A small image classifier, trained from scratch: width 256, held-out accuracy 92%.
Rows from block 3, named by matrix and row number. Rows with one number belong to one neuron. Each number is 500 + 50 x the weight over its row's rms, rounded and kept within 0 to 999. All counts start at 0. Numbers have three digits each.
# gate: MLP gate (model.blocks.3.mlp.gate.weight, 672x256), inputs 0-255
# fc1: MLP up (model.blocks.3.mlp.fc1.weight, 672x256), inputs 0-255
# fc2: MLP down (model.blocks.3.mlp.fc2.weight, 256x672, transposed), outputs 0-255
gate.12:527484429478531443490530460529464435446525593588498569482485505475508528492546380512513547479535552560454500559596466427441539580518529508477524488452476545567503499501533475509518475550533455450516510422496547480429368435623491453503460510569493503474517570517471565571553433509505411538484476510491545491499497558580488445389507500508473512527563416569528465442543523553438507495395494511505488509517556491468481468496511559522457455530444534442455463457449669479529475495585486462606461546497548502528508396461451491529458611435482440558481457572508491553457487454459513459501537515498534450429524423463498513458419479626469507586544591551450383558490564506461491561484543527566388519524490472595572541504490578506583536416472504377618523522500512419474521472422452
fc1.12:546437496463504531404547513383546528581482409466465429474509504376456557541475473473441392501435464493539597552508548452639571492527505525553443463443506482488508508491438522467459502515448514509507502531454539588547620515406534507502526459434455538531503551555456538472440614454518581515524535527557410527465473572533522505590464503483574438419495562468490468497440410467500612417511452532523420498538538528480584451483474417465558586500584505530439500514499452426496506446497525427504581461546564432462508481467532471521540462514491448487519486447530542476502457411444592560500405490478549441480619481586458486472480436464460497557448482534517538484502464441465428488505512404512586419462550464445468551441621458509626560506496506526467545522558507470540562543457488
fc2.12:487438485585590430492501544512495471577556523558487551509476431525493557490605512507563524450517470495433517474429589571468533489481463484497488514427549445592440479583379473462522439549513502511405503465543448512573457475464432507576480448526520416448465519432480473432434514520504522493514551451466600527512623495513526562523496469394421485491493594533525545497537424495410511543519513574527575510500473495599503426501405467462534508526527485424486468518485471528631504549466553453573531433503446515425528488497497538482592616526463539420400411402407513556513490538481512491532438477514508551562560423370474487495443499448546618384567526534533443514400457517479507535529494529455535521456507497496575518486533427556536541531420453439490532469577527439487534496585502
gate.13:574507456516549510548506579481558575455453476497602545445583467499528451454547415522467466451511549491640501393545481476424440405522535492469481427512517529500546464425547424407570513526401458520500465510490529535456548461466491450527467510521433483468472600453462559448387585463476443524484441510490525510498536500544475491392549516455535405499611541483532421551516431520562472493454530460457446604485566529476530636453602545417492535423565504490451480481463485470510460550477486489533447478615469473538547490491494461467579477400511462547474485453488552650466494506499452527522486548530476554585474511582496522541538501470451443487513472513582575550566518512568438537477415433474495526473455473575622547518494509455622525522529519430492516573531583467543424494493516
fc1.13:439500460504512549565530491492487491477493489471477522371528518540508477452505517491527454496590491534568579517365575550353455510465528561441445458533513516437458445513495475482603492542520481553578492445541542492512479419512484365406548504506544474443379504596495479464410530520463497483511453441441614517475513439528532612515487565537453502499510507515542525586438460479598555492554556507487529483427524524475451563586477492444604475507491433533482422493524464544505403420426437553529452548524410537594460517573514454501561525436468475534513501511550519470492436455500529486532482510531516479546532533538486570509457540511471473382403458604545608488429518524537493560520429529484503497477507480461549525506428483457617515507535582467401522480553570613472517428479388
fc2.13:599498477388519427478610555463449462560446575458530498665427523456468515536490517512545562509489478481487467415573495456503556528471555495455549562552481524523508537451549496464521515444448440444474515458480458472471534433499453626508479485495424461495548555551525447426508529510501443441479567556562439480499430549549523456461483439521463464490499471538511549619540569505568560566448431450508549556494543501427459577470567533492509478545511546484518556528577489439466527530618502480526534415542519536535420522515564450538514583619532426529558459568404462435425548563464534527496502400485512495320464499433518454455585583445444484492531536451522453473460464539462544523554550460474456474518501556461466444523519574483424485522583493563452441579456421426539512466559492
gate.14:467598489587491472484408509498499575516474497544447490409397467546505540498526512508565581493421446461523554423485487593548446448478477450557444469451585438386573539459484548498448510494464492396484469503484414484538560579535430539502431492538474443557459490522519488549508474478408515534499552485466439479532521483529556484588464452444525494434423554425518518522507469546428494506487524422432527575609486539508555502517338487565510514445491545447543454430502406594491567599513439552446511553458529453422502518612506481541467412607494535447467569442514560542509529583477525589571405531513468520550494445558508481590536504545568576505562499463493467494493496551501548528474498520572512540418533548448556490526531486524425533470492475570564435531523520441595592510469591
fc1.14:540487531506585509471465473455596508570555476541441490409433379441492463443521491532459481427560461491474489510521546617577505465433600535517499414527522525530513443521459501473528581535415529423557599532472471491620559535489558545477448508523479482485512482443536563457558497509547529415466531578468481461469529523522543354480436504454554506462405499506501525414457493537427619492554529479538505446519373433549566550458486456584435451572501500411476606521478474553471459463449548568520505468462438438497457427497566528491494473594501549440457478472447433487495459519491479482497510515481502584489464524563441492542561540462578521545578417530579463543548499534514586449482430523496438480605480524390499474478466423466385559503469512591566520526471502580476480481472597
fc2.14:552574558444580482392579579458489472561500550504410546568503529501457465513421518463454413371568537550511539550525491500557529576472521524461470550529465524511437349450505498497426471532543508514444560455470445408434557509511516536488543448580497501528582417540516477485512481561500419421520567557512475462490538499523470611487486529486475452546475533620426473516500539569460496500477507474503506419516564490528466580515435484527463514530430522502493554600570587501475442357585510573539505469550504463566362537431540536386500504478547413547495478504495506461502444429424528518450490411461505550524517500471534566421472484528487594577579472412483535562515524487463497527527494468470509559611431509544409483483409600520516469507486534550470490476467470469553446440564473
gate.15:554571471540560453496454566485445430558414462435442484515565516594527462543523437438409625518549490490500504354480450551498459525478486480589494431528493469542458510394518470604517569502489479475471511480483415437464577409497480447582501474504494559515435504516436536485545523520519543485517536496628517457436489584533508426515542458523514456513432505569557466470497476506434481479456394446494507434549555395422542551433530591465440510552483470509525435621448579474462496547469564532552490621414506511490499466489532573427407576458523531523480490530544532481547482429462417457515477534502542505445457498440457524453449508413432525513526521489458501454538573566527529500432600429504539511488539434571469591471461545429535521581481518573467547520594525553475419574519440
fc1.15:542521541542542581573507497460592478517512506523472496528545484558492480437535543493664434472503471470561430578499525512505488481493539458519455507550560561547486537510496560471471557528580498452531514555485469476530458590473570513526512526425472399566461391447478545490533462477454490422491396394423486612507579479459462491524422422489441460536539548465543544472502569462484418522571509553464497590508491420560556524505489442494489486487483515454573604483478452397501583409524433399554509444497488441460558509568455473403586500463468557448403449514512460474467470462625531527571552511468540513477441434477503537446497532620534472463509538452566499487549503466492486520639444643501508536489503512540453372518447507527464491468604478535500489528465541459531548546579527
fc2.15:517538462451539566471563471513517441490503506531436463570533520559574497559582524452430536502577494540508511484489431457527478483454449529558485458488503468439446512487505465580459508509475484355510492431471458550477591471478473506537605512405515560477492515452469496584506539566490543535516526540554512472493421494448475497464628438502551424488485611571507467513509492453483510558577352524569451510479548433518539508561522555439512463521541444517447397506457373485493558508431504497516477504447512557507449447572510519459493507508511500679542533505498498477563466439487503520488479682485541504522498517551483553467411463358463449460457458402529472421439593566490539497462531490450472431567551403597475576484581511547522522525446543471424500528479532460433597522558468
gate.16:381536465550582483506461492477425542474477584494475510532570525449466520502562482483535534527525511593480523559467518470355456543548532445404474547482558476579478548575439544453469472471591521514438403485486485532541501560463506457506480597560515485567483538499439488409468466402458416518449565540473400527509456542482558529518535545518505524517496538531472470543526580480544486491508519479595506442450471564529464405465486533465491375514450473489579436457432397520548460522491520561543557474426478549533576569464486556520430393530561515452569418491476555514475560501503610552590589510511475510503597512546465463518566517522531492467509447533483616427484540454436502559494593496492440484408488478536427467594547417609472500458567454438425509445501481390441492555520498
fc1.16:499482465438494610543512548429372502596527477580559470533575488496506407464547520526454481473498597494497620555573523480402486527562435576555495538495489428527383510520454509456472530526462545475564438434544507557501491453518540552469443492420445485591476478543528528423428404554515474514449453530476442444533538554551442448556555472519498457557523554465496586516442450582472586607549445529528504535435528440454492478555513455511464444499497596484528426426553484504521519456464512505630571440472472459513483494385488650514524479391530498378540445589471474513439523489454539484486509564516526486558486493513515474533520517484452555436457524506472505566517572499435488592485522484518469542483387512560500522467559430544561400435551577520491510487436443548558489540455534
fc2.16:487447458404563549488426500564471478448524449525558538521522537456478410408566537478512511462469599488410487575533448506511494521434474528566539487595553471533533479496543488557513601462449570485578433485519442442476628470520454602476550457472458562464506401555462517480482472600445506488535557603557520401511524492469445546443545509568574474512447513482528447513543544459521578455484505536573488544479485482558517484481538532529474552515362582532479479485495534505550415495527421473488442497455519523466488522458462572474484597430545491392553551509518510491594607467363527551504489460447565501511432541544478470479414439514591545546560460444524551500572475530494539527496389369429505387440595451500460532469501438493483465447540481523480533537460440458547509482581549
gate.17:519457484492501587458457433499528559593578555546470450486597488530514469562565536507527592464459412507507454526536493535543461527502491491547558447475461478486493622497459596489528516468410503414529483465519414539526508461514558568469512605553451476469479447503478536522502487489536478481479442550457397487523455567575521513563584485557552447449523556541561482526554478394484532487562464447512552498554414408448494485455490527531394426520412530493549511508498518471455536582532529584539520473476577518362472462584506457406521452468499417481423475508440486493491521497532467525445449530518509523429430413514457522502451583544581521496559532468567473471500491499454640444523520514507485542384497591580532472592530477556432578406517399501513363527526496413444566553459542
fc1.17:446528551505435465535558413489419434468496404471430556539454530475525491499568465543417359526537465482444543469472488471487440463454540514570469495493490465526533536502474488545485554478506520520458518465451514490508505434457498437517526492421592556513571513440529455511509449463532558578549523488528487499548501547496453539542581516475524567618513576521508512477548462448511489522541411578621563441525416549474484408558485453532518401534527534509406412538500475536536535371476538491521428423587589474552476487463564569529513520454438479458464417529454527495566491415566549395470477524509433513448510488466421588461408440498555474621562609486494462485504434423450522474499491524534469544536538419536471528484495463481469385547482527448460642460579620503531474445435501
fc2.17:475496406575543537497513626427476499639487490455581476514515564534477463508481532478577470499475452476483403418452549503511475478540485518453606533519518523469470488533430570486568527482467547465620492512514409531489553532486542562409552519509496395492583515487433550424548487468529560490508490523533491477526437448516560498552571432460488476500514390471559513448487586486559416494519484442468504598450499387404514562491607511454430517532549488473546535485491550529404494527515459509466487622520487491433518476537484427454579457496495483490522499524434474472440545537479522463425545454578514533562464465404548434562550526451494482488444463522458412472459564510514534433550458525564514557453459546487590377526541653505437598522532503535492416518470488420438473571599468
gate.18:499537459516619597439399558533477580469513541511544509527495482504515563527440516470552588468521464476465418522474487508509600481502448529369481492507534356488446520557481483524606467519521470480451421587495483427491511532575420510571523413478446489538439536487458486433461500453468468507487484495537535527416538430467459534404434555496507566500505541514505585577477524507539495438455505510449509429449542534519458483499444579531556500509503489540583523521429501494383461499381474450436547488387516580511578554568499532529487455495512538474686535411503545548524439483469449628556451445439489518507517513574563492483455470500471517474467425435507546492558518496462493444517504563478625571364495405545541482563527466511557532480535484581506504475570464526449520577509508
fc1.18:544503453447431467478565556485421550487536459485502522565459533451485609485475482499530478489519393523488447509492516430587553505438564560531489498513500406468566474516472502422612527527505513577400528504495463485535595491504461466423515417470489513569538470420446539505516495522528551501499538538490489499385501502533503519480433445495391599540381487614471522496533514435473462412526457515542490441478486563495488383475506496537472431568545450494520538436478480501450542475486479552467479454465538492446489537495496534521566575489535466453561628452447572449564430482471510547550484534392555540519415489407457483438471554473574506466545550510529393484575485458456474436547565578455559373498536489501583493547517466440520596505506450502571502458479623446398626568413502
fc2.18:426449415476507484504502469493469522453484491465537479482424484510528455533536433435490545523446499447534601523587579470480473429493563501496493553503489517435481520511502564387429461549421523575502526507511532526469426462570541500380415468497520489467455666569482428511509467477465537486449549508440475464578539452540509525546624458463511492464529426522466546579519504599483576504539478470487581552507575499434440536511494512505546445540515590473419448549534542603483498519546444470529484524568525490602497478462496476517513432543544459422430420611432523459572468579520564532405458408494456478441602539482444522450560569548483559579490488599442456513410478538471563551409447555490532457613442593510522475486431480557528482533478541471458508459524457489564574420442475
gate.19:472581486482422484619556480622501468430521448475547543623510489536489478468455460511512533575492539568553592378479473533523495498491501491475473447475462566542556485475500432517486491499557499580406464483568479521429520460561445538574535452390544519516644567437576485547564446530434473546506506541483520390550420488522513518512577553462487451425570563526506482505391548505440472525506544456450405561596543569485429573467529511526487495448529566494452486485555437505583598513496462475505438495609494458483535470468564520501498499458499409462450537518444453564514465570506440514521492458521420494414504597514490519465557535526609557500496544453434388552464466500471523585465489488549523513570511487504589509421444526575403467533478505484450497450419485463580494397497515
fc1.19:565428543487545510490494537412399419557476641564502469454413514500499519465450520535538456552409524528513584517508584372419450525558505540459584427501502550499518523563457505412588579453461462451508512459426554472480536507432407482441499437565467503513478512436498567584429476347508507496523459530492483467486535548550434451506563429524527571566471401430491535467539552538582512468451521503547514449427477532437593438426622527507505414513554489430567514464528533521434492466458438533590512501506492540534518521450484515586518463538475542468549388480524593528543569488389550546491508538503487632513522454506466430496556489465494432534505528590495531459517545446503395534516526457480496567504466430540516502472559464529449468423531527495479499572501470509409486528426500
fc2.19:471447509568416549490417457442541449393533465483493508393455497467435488411555578503528487508552538527526529575429569594465526523528567447527441501455481505404519506538508569474589536534553513511569463495561456505506537526433460443550467554529503438528543444484512569506593464530520464546458536457475490440405462474442408530508532488375501521541467481565575474503477511422438556427429527501538493505456482575509470489550552535483432482520455459522425498567533584552547526453414540473518525530555478511576547400382513470489434561495479416613412622407513468559530452449535487471500564574600480511447504522516482492511507512531506521514505531537498430470382408579512528530491529505479440546525528435494543496534444486556428434615522488413486543500589498595508547406449554
gate.20:544452503449457484539453498580521407443496462538497556428551596422442479555577509474400529552553557451549532445538452554504543537483548459547541504505440482548544506410465442602458516465520442444448430495472436487414548416473594524497518472534538548496499489412395471489473516497529523482540501471635412445403505587571513472612585480513494575507414532520457556463523498488448460435494525448623484531503593553424549460524522526416431466454527399474476405482476544539485441496569555560545500472581554611466439582484476538474438541444539481513536504472498543489538478490441581593526463564500537488416446511416493548514425539489561424460495478505560485473593490442445513517443518492468387482524524548516517564497501495548424540561554500470474471467449441550526510510580558
fc1.20:466483451559493489485468497456519504425443490564549518544487518492477500568439437498380530459503582527527442431479496466457514494487480438487517482524387599473564476506474452438477534443478452462518534489458504517383527450569468457516471498486452617442489432537448547579482465503576490504457470486552521348485600425460506579438508611472539446445504480525578431537510506526511520538553486594434519462493555528533442527501550582522507547471442482544526404360502403483482434551506612412593479538444594517550508460461519481561481619458551489550529511465544493551528600510522524527437509541501499547510534471493559482505415528419563555483530488424593630537512508531463498482356408572537489469455501491473499551531513549517548559523507542375464527541543488463496490419519471
fc2.20:503493439531460425481565532477360521487508481429496472592337537520433448450574558529627448532500488516568496470566542462508454482511488521516501486511476587468435523493437613475540449460499459629413456490549434509523431528524521480443509458546449447442479529491565468533557572415529537572550510444457483550508507511522518469654478475426490469568429451439446473490571464546539570518525434517501536482607517464464512533477542490472501527512525540529529554530451476447521419580533462497552417476572452518477496557441559508444537506489472600414454542513421468433533543532462492524485472439519469513536600551598507472512553506504509453519446548580427485483576479466559493528458534526522546467451508583500501488481340550548534498400501534468432457462530618500535423474452593
gate.21:455638453578594529493597472501380473578414514487540528559525490549506522504455526561528488460486514594438499487435518459463482483553400459483509460520481461410457454517482510462410504433512515507500456491537383475482569533508430506344610555543481537552534421517495521487413558487480469578446549481525501496438447616531517526528453400589476580600511497520495510533508531442612426531512489534566503504614473541509574502450452481462444488434464485444502453546521491456423496539429451516465582540482479542505579568514566490425528520380534510528627434418541538485469533431507466432496501604494528531552483584464512513579499504568461524457499467489544560438554502505540465565479539438520555546481523425501491493545487478482542495477530503535473465468504565516433484615554410
fc1.21:513518510471544437499547510500505483497495553510428528445523514460494531606447480431484521475471512430500475486551558540580547450523478464457536582453500553474578565512452461503490454454508502486399458533582501440557452527471505516419491502573560582570542481549418562496488475533507540488475539438545413518399444501460464548435436618407425588591354533463492485507620452409496374499423571576476474428490545469476499541553403459463448493523527423442521518523560445410490476563430561403503534571459530553505520532508545561526475432523534522481548548509621485438483575489509450502525591526479423555532436490451552444529467404445436399574592456590509541524492496468527464444510457504455561500356555505479496505472528564493496565504477505437514507551513455517503512503556492
fc2.21:498423503533504489518448417504452516498500541458430450501445471424543520518464429493482630462615428489527517455403547491494490484492491473487504426502529478518478507480535487492418452512543568517461517527507483484484466493392429424524411451537449518494503576596464448461502528359481481510523506523490450504577533513480498467440531536477553534559466550579517518592421546452517573487521579450581478404505466580507524456526430556543621523566632600542438451538485495542536514487430495612447391501594370475583524449535502445531498371500454484505497469517571560481513477490480500491471485579552519550442566548523458583485511539426419583427422573489545601448507556459466505544472525524529477539571515439468470511450534575474567545532430505466450532455555554519566519573497454
gate.22:478540478484493443559445471486490538511554533438573531457558571442522509454511541548448436587447564512491603535469480404422555418526509501491523418528477574513494527463437508533507454532430451535538399444552558466465601546454559468456516469482451488432464537500481518587527561540479455519509527426443502373330547493447388489594497473563492458427540490535518471515646415435446501444469542543476504477517515474479490484443529469517494522494547501536513542469595456413523500479494488426575481523493619498449489577497466480471487551483562471550488550574538447543511593427577502521474525480517574523532448455564433494482470459449549568503486454524496471543513468717441492451516524520603441515465539535501593489527490520573470552518498604418558433488511505545504536450532487
fc1.22:519522492465490516506511412497399522430559425492418436567536426540509466472525490480524495553557461475420561515463450475515459450534458535483396567390459508531464609502552539374490634574505451576561497478510589435501484443551463516477538604547538486405483491572618564552401553481536489480476473552436488422444533438512519481509464577504539452415470501525521414571540475535487527488442450566480559426596503471461434530508560464471523575473387567569505474492505534422551560468565506478511471573491573634460484522545438530569548587604526517530545460549478498506485564548470506534517468472481494531559499542515475556443461455473463540428457495470506506557499454594566529451496490470462576414491555561462446467542535489440543450409450488507401529451510477476464518480453428
fc2.22:509533503559485502569490482497465541496432455517414508522537485500638563662480511550488435507486479437605443502479441506481533450529573510509382524461510481544544515472469543488477486557460468484520497481491513517478511421487515590432472559582519463531518471574494536565416523544455533414475452548507488626526506531560576458581533552510497551351480484477453517508512449552446518508490398496483490555438432540405397449439593455510425485520494531533450462546568538600491560515492459553511535488540525446463481557455472491493575468520494505515567440557458531488314563549438515454470455520576421462510474494509485519471465587483514576432541537555543521495601418417470508503432540440534534589551545581471553539445453465484468417423575440524464432457527547542499496451436482
gate.23:428486527490471439496479580475567466426453531525479479462454528428594526471571433560469526561474497459619533501529556347513517537412566457531518415555516539424563528498556497461459455518387574491507465505405506460533495460570564442461510572496494479553450472513467445472456586480480533546510539517479460450481506563498495485568476538408519539439564559480452513457534490508511513420536490503435555453529453606489459420468490482477516442514485560505446417450475464429590401481446483580542477477501527480489500597499475584582586466502510467460530512519497497446539539575465570504431494509559506639583492471427452588485576507509693489530496499472545438505513473581431566513473487563553447464414579494419619467540564434473462558483505533436514540473513499441527548498481506
fc1.23:455522581495561583492459485506549570579435408391492437443568410602397437488541544527437459336414569441468525548517562553497496419588625470575462497504573545533518576441487489494478542528489578493516518485451544449503514530450512528527450465421523550431451476553564516446535462492441483412523548524462474488544581510483459535452502445483482420492516483530496503569559504537479586517507526466537494588436563507549488526444364504492514531580517528483533517550617433590448547483388509487521540488449482516498552440442479505469403478557461520453377524576503422526513486513520610524563514429509509505481498564498599548448541475486468486477498455466460539499498467525593458559498479472521537437554452451450452532524527406480441422457503558533562493495506523519427486445581525
fc2.23:522421497453506382550551479572373504502569501483526526480465604500502472481457467454507568501519480534540527606437532472531524551485569494356509487557497527467470495463544378524477429443556463536472515509550494517478501510484447515468464432525554479555464530535525549513356555522503455418530502587467585532547521536539457497507480566624436477498631433524530470553444599556601490507482560568470432485529548484437459555498494490531547421553494496513516602593529534434489505542636504476451501545458504490558487543440463517476524423543515490428477418558509489418501410556558492556558549510476602496430457518493421457415486498490454522490533514562474541516537560448477406579524509486459489500539559473563398460430386472507475478430399479544519468551485477512448478447574468
gate.24:504603501504523538434541491554489553580538515431510509555506403527482576576459548518468563511399473567482543615484586430544484497515519595449565471492480548533485585418529521528514514595417525480485400493495503471525507507536523525552505463580517479415495514519509490528523605519504467431437455504516468475516451533563510501600491543497496509517411467514378556609522389473548521412497478447524496530498464452450495498496496453550439500499552514479499562526586582486452505485573503559569482468563642447404434515595439447464537457521597441521430524448464447486399473529493462517596440482393479476425508481512399524397485521523476593492508527525528463587543419477464559530502559474618519510469579610492477468501474503505408391488486471563510483484543467496462552526518529
fc1.24:501460549437468488558499482551531442513470495496501529539523468473528401430442520507573404451532506404538441405512579459521568502505500507461558526454651494464540498563524528471511423507488554522550548511586441539561440412370535411587530528414563511536524515479545502470478525488372559519606484521490468497516420513462514490474542444499511423556608535532600505448498519484501483497507526522446558579475460488504459559541612496474487551489473497527494466520479491538535482498474450420497466524470480454508551449567447552516462509563339514535508540537602470578569443493544473417463590465620389545496488435465610492567518479454511470463389562431431541489469493587506577471582530489391536500474466487459525513455476496403498585506489472429515452513485497549481493476538418
fc2.24:444535464523513409503529458473399519506493504345448577496406480541475408459505519434539490585450489549477533463561485486457443479448498547540532597578527493536426529498555581483497555564463435568549425544540451546496401582504471512544570478484471554485472551487491505478550547487423529536504543419488507529462462502486485551565455452504531474587420395473438483563635487478580450505448400504528510510536498478454427532441514492504504542466531492459491570579546551480501406573467453466595516465551509477598484455432481492433522553433507534464405546456488420560584559533534558512516525523474497452484601532478479473443547472501458450508473586617418471474441502535582448467510442497553528527504505548521459519509462622540454410515530513523480593525539606494574413515585571
gate.25:413502441541469512408523505475490595424497467621577515461492515507494505526525511548516547374448556554525450486529395575546466473531456542478525492589567572407591493540514630526515512371584414512475500554509539518495522471440469579413389580558523565466461476536468493484519484440400478529472463472555487528504560468494423529412512542551566522435535498425498478458423449585501473517481526611384447473500532467552495550568503487477548487468436464453483521518380497515390436559513477439450419486430496527510575581419600440513449492485517549514492501504508505458496507530428446493538529545552574482489545520561550501552485484571497351469476519472551583505469506484476562501484506495429465507461513494473492551486428498490521511529505528539489507471575561553447372593494536
fc1.25:507524480471490519423553516433452476407501531552561502460560486457364530571507576439508454448491521427487526466482490481574543546504559539568630478521519472499576606527488498565567476438550553533488480487450535478535515343528539546503500495454595427515475559516385542519469527545548513419461418499509464547519611490584462480579529480519539480449416485500490498422522450517465505406506450500401453514511460499464493495564536455493473440499505484472580471546350523538446501466571528441483429435580548497410511478436554551488436475502508467513477451495501495502398579486469507532505529615582535499634509507439464533459531586496451426526510556469490497502486390449453494521483547483498480615543543573456477470496478436566516407557517481483548508545485611549451432566574533
fc2.25:559528425572489479487538519449441511493589459500547474484417526469582462488450468521502524462532560453597577509461436578548459470464512496552501493533637446467538429485420473459507481571442497560505523555440529541513449421391476519537435356462435441432523592475490484491558488545376488484519543567480491540495532549546354418510498545537574441398528560433524530491630502612496486571549424462552543467638524490475448533472525465544482526522493546436427523505513659480489493531526461528508468444554473476485510506414527584538481455525494463448479444493427475488473486511481543529559531482530493477484491575506492593411480524516504520452510537555489483498552489471561515454581532457570522569558438546516440440490456456469609478489496492583449405508510465478572444528416504
gate.26:455467465504475416536505570473503379444559461565600492480527545471541438492535562562399535513413518486548562493531350513457605493482538492567538498543439526558528517493497504522400486439473495492547429409570477439532554485457505488484482444492542527523539520471437549452451521556530439486525473373507517494325524553562509482556505467593532539476563581419482460463513437450500425535525517534527539534531411572442537519401457436470551502474581497522455487499450505514441486484481575359498505519586454534585534485421496551493483487453522578477538461527385489464490471608513487417502492545529525432524538545517468526474479469514518435442485504514538455534637466635456475496465479550561507496465450496518606534432518447461528517455567615433528508478531514551555522466472526
fc1.26:525517476487435465561538471514412539522430491515504368539448497504603482580514483523527464452575480409637376495547459571526573342505536606550398554477498479483508560412500504539537501662502480503476599543441471589429434526488513532503500513562538403501497497547555536488435548586501475470515485550518491665545462464534553540464499508474494512597542428477430579496526533535516543470412489493491519491506529506548411510530526510530472467471485533508463510549500573514518460497529418589545494435516510488425397485492461450450626529493475523480535438474512500499441533438494524454476535448467476505531544545458482497533536507492427638588447474526464527480498499430572463451542587536458530559577549515482428454515522497476497419497500431522407564515446442526436475537502492
fc2.26:437519581519456535478551583500611464519366529585494493551500590424636471598499477541475458502501523532539376513395469522466533438428501553463433570463457501472463517435506501547503493549359562471503570468532511598370552502488650599426543520486516502502497481486465502566531428643561490442477532491531500577526531396503554551438534485513452503493589526480440542464509522523464471493487586508495403484447480507529558478398448513532414489498483380468468521528527482536514457462552527558503504462535534440402411531475528508470515471544525520592521481498469493540437467473502463474443532495438433521487563507439565524560501567564520541449533429512563541504499515436411408431507484521494437478473506496546585511551461509511478482517526444417574491533451523505452494503517420
gate.27:483535533600507529563401451453550484442521542505512533446506549525433409484447495460447538537494499548390484499411428541473537591497529497493408573594603472545450485491491463591511472455507445405511484523524539527572524529447514481534472581545481497476519556595467467448505531500446473450480532595542483542445522533441399598518491469540569453506507539430466549493576513458553631470425450518500593513498450504429527539494424513533438573467473432542536487560598512518466481532499603572436598581527444489551555438505536423449468463451460424485514554559634469461503519508544454551559496540574527481488543497606498555478459482496424470463497482451499582479541498429444538474495463498562473539453486398553383478569451485463506377595518536477484518487579497487481421498560515
fc1.27:481537491551535415518598546513462403528478538635561579464452529425539480450589496536537521535501608506551548369511619490389461454492483448518564391453542525494543516530524474454518508460435484506567485403470485567572521462505431484438616387490454462547479436434563468581537473485479506479478442497516504506510489515552519465568492432489542502504497413478549574546470474514539426520606502456524553458512431522443572471486586468531518440494467549466493446440431494492463558456576516493589470421539505527506508499501503516556529452476502458495508471425380507448498505582473655561489481512540450481408517557492445473505515510511671500477522522596582513541467594498481526533509511505539525400532514555507478482467416500505464529495462491471469478529477451513443547390398470
fc2.27:565533489451481513490394507560521557472422409513452501468465536503485487437471432464463535483544531550577470497456528466502503499533473476528576515492459489528540580508429511646548496470556531590443507563554392481504497542468555511551517494450479445449538528571499444462493540538597436534424475581468541528607485454495475588475547545479529439473533430489430536529542568518543467455512479508533427493473458478493409540540512473527460439441472524568502535541437441551435577581554569515420450471623527505560478476532498388470523439404483543394407537581479513568496611463587494557439511393446477534519415503531412447437615483568514470494418524498386547457581467511428542467524460503511563451443493538466399430487495566543544426512449532545457538510532490467508460538526542
gate.28:529551509422537566519492500529483511419424548470570515502578524453578497499501548479494495512508548379568562407457531443488529453514497499445459450478478447506452531456516446521484391515504489432529429438512410554482520498464496536566478521578497524402542574477483536555499526540434495512504468559560511378499408479546540507561560473542554437558615508464477457560518447555515534477565541494452452522566520497518583551518492477521517469492514596536483452524451512602424423466506503447493550527614512498604488567496612518403540442512578449507615486484425521504505491451455484517470425457594465513439564519562536461466477450473503520569431507467381568552401573537547595529488532421444487528530459530532491564373497509468504453537385515397411488502542479470593441556496485
fc1.28:454416463536515524510458577473662489461489386496460529500512533516432436418445445493550509502554485525494420632555506529540401549493484518486443519557516500522572428503551505606457467559498497534420431581507624444492444508534520466490524504563472441550412517513423433414495480525513431476504459533465468606579516551442487519456454531538525401469522547424502534481460542455480489479431495462540506516490481466579538483470473533456458564450536575514532530617533498450520510478459509536493599347458465507502515508509518522473466499430462493482476482438600448456468550401556526453526497533511551442524449529590433633443560467466472533539559469494579535469464433498533559541495486468519383595450538441480465473552452527515598529431525482538448539473541623508521498591506500
fc2.28:553517525462586492491497503492440438563536453490540436543487479515489520437424533574550472501509438555515488506483578434522565504462478517503536458535598483537489495525432479466417476485488533513429525551492444492568491588476470487460528537437505490522536509495538500459519528532493480471472531497427551528497480574412511541439488422545469461497507493563419462558498567453609587452467530522574395513475422465379454536486514496429523597474488645496527551607537575447515448445547509415540541469519491524537471499586365426492587513571563485501515475638460406413515529442452628468504516506489467539524463590519453495538484507571465480588416444511409486424451486524382473462588498474570523508541508419566410454551501475522464458544581435515429475529437458511498543416584505
gate.29:480551470560541497402575513484609532537446496471484550491432591507513498542609500507420491495460521486513535469446492577497493513506505490520540505477502614490505513498479467571609562525439498547437464507483570464435462464506397473552382562466491611458497499460610465468512466540478543519540526535554537474509452494486495480521548444497526519437515424539423474533467429419545547468475501461521368375502520570441567459539511564557540510575457529499495529561429623573574439456528493511404484547541471469448474477488553470477504481544453445437462516425471499517538438575400467525481458391453594430528577507469499502615463438498548478550527509518473451481527551509571485484467405440460514456446603464496566584544519545464514519571557532568510518407505492425420552408570577
fc1.29:465575583473520497466545472519469465543437455497506529511498519539469542458549447502480567574433568530498547552424489503476449468451474491519413471520604560451466616438518521537466583542457496482478549509529492469511584499477536614592497545511538517471498439513583487548476512514387556492555588572522502521502458537530482433543471443424500529451499440561452470522553486489536533516499458407558409406521527533503496530521417501591459574549487466428428484561499488525502389474560277493486587601458482462506491520539461523444575457569480512443428533442497517502540484584500451515578504453405429513518527497562470489502432457517523468602534593497417434462461541555517515498606501443632493484556524418492486486516490516461490407525403574513531521438433476509476435458494447
fc2.29:474453539494464441568397465475632412488579506491481489424502499437463517474487480486530474530515488497429499510464531518473526431513537506392556587561462471566568419507450380500477487452470362468570531561545453488470446596555529442374494513574466545606476493486498520407422567500425538521527563458487455482468489528523451542400538478644454609511433460406509471500505589459519496482514565508499509546503505532518472510507544499465523511437498583507513540479581534476423465436405485598450575536427505618464545533509454510453473427475551421448493500434532520499492477484628506485494597533569511501467494493503522505549556528586470517533500489545507498546562471390570458491553504440471537559535466538512490488463535435537444550497620489521558510531459451527540430612506538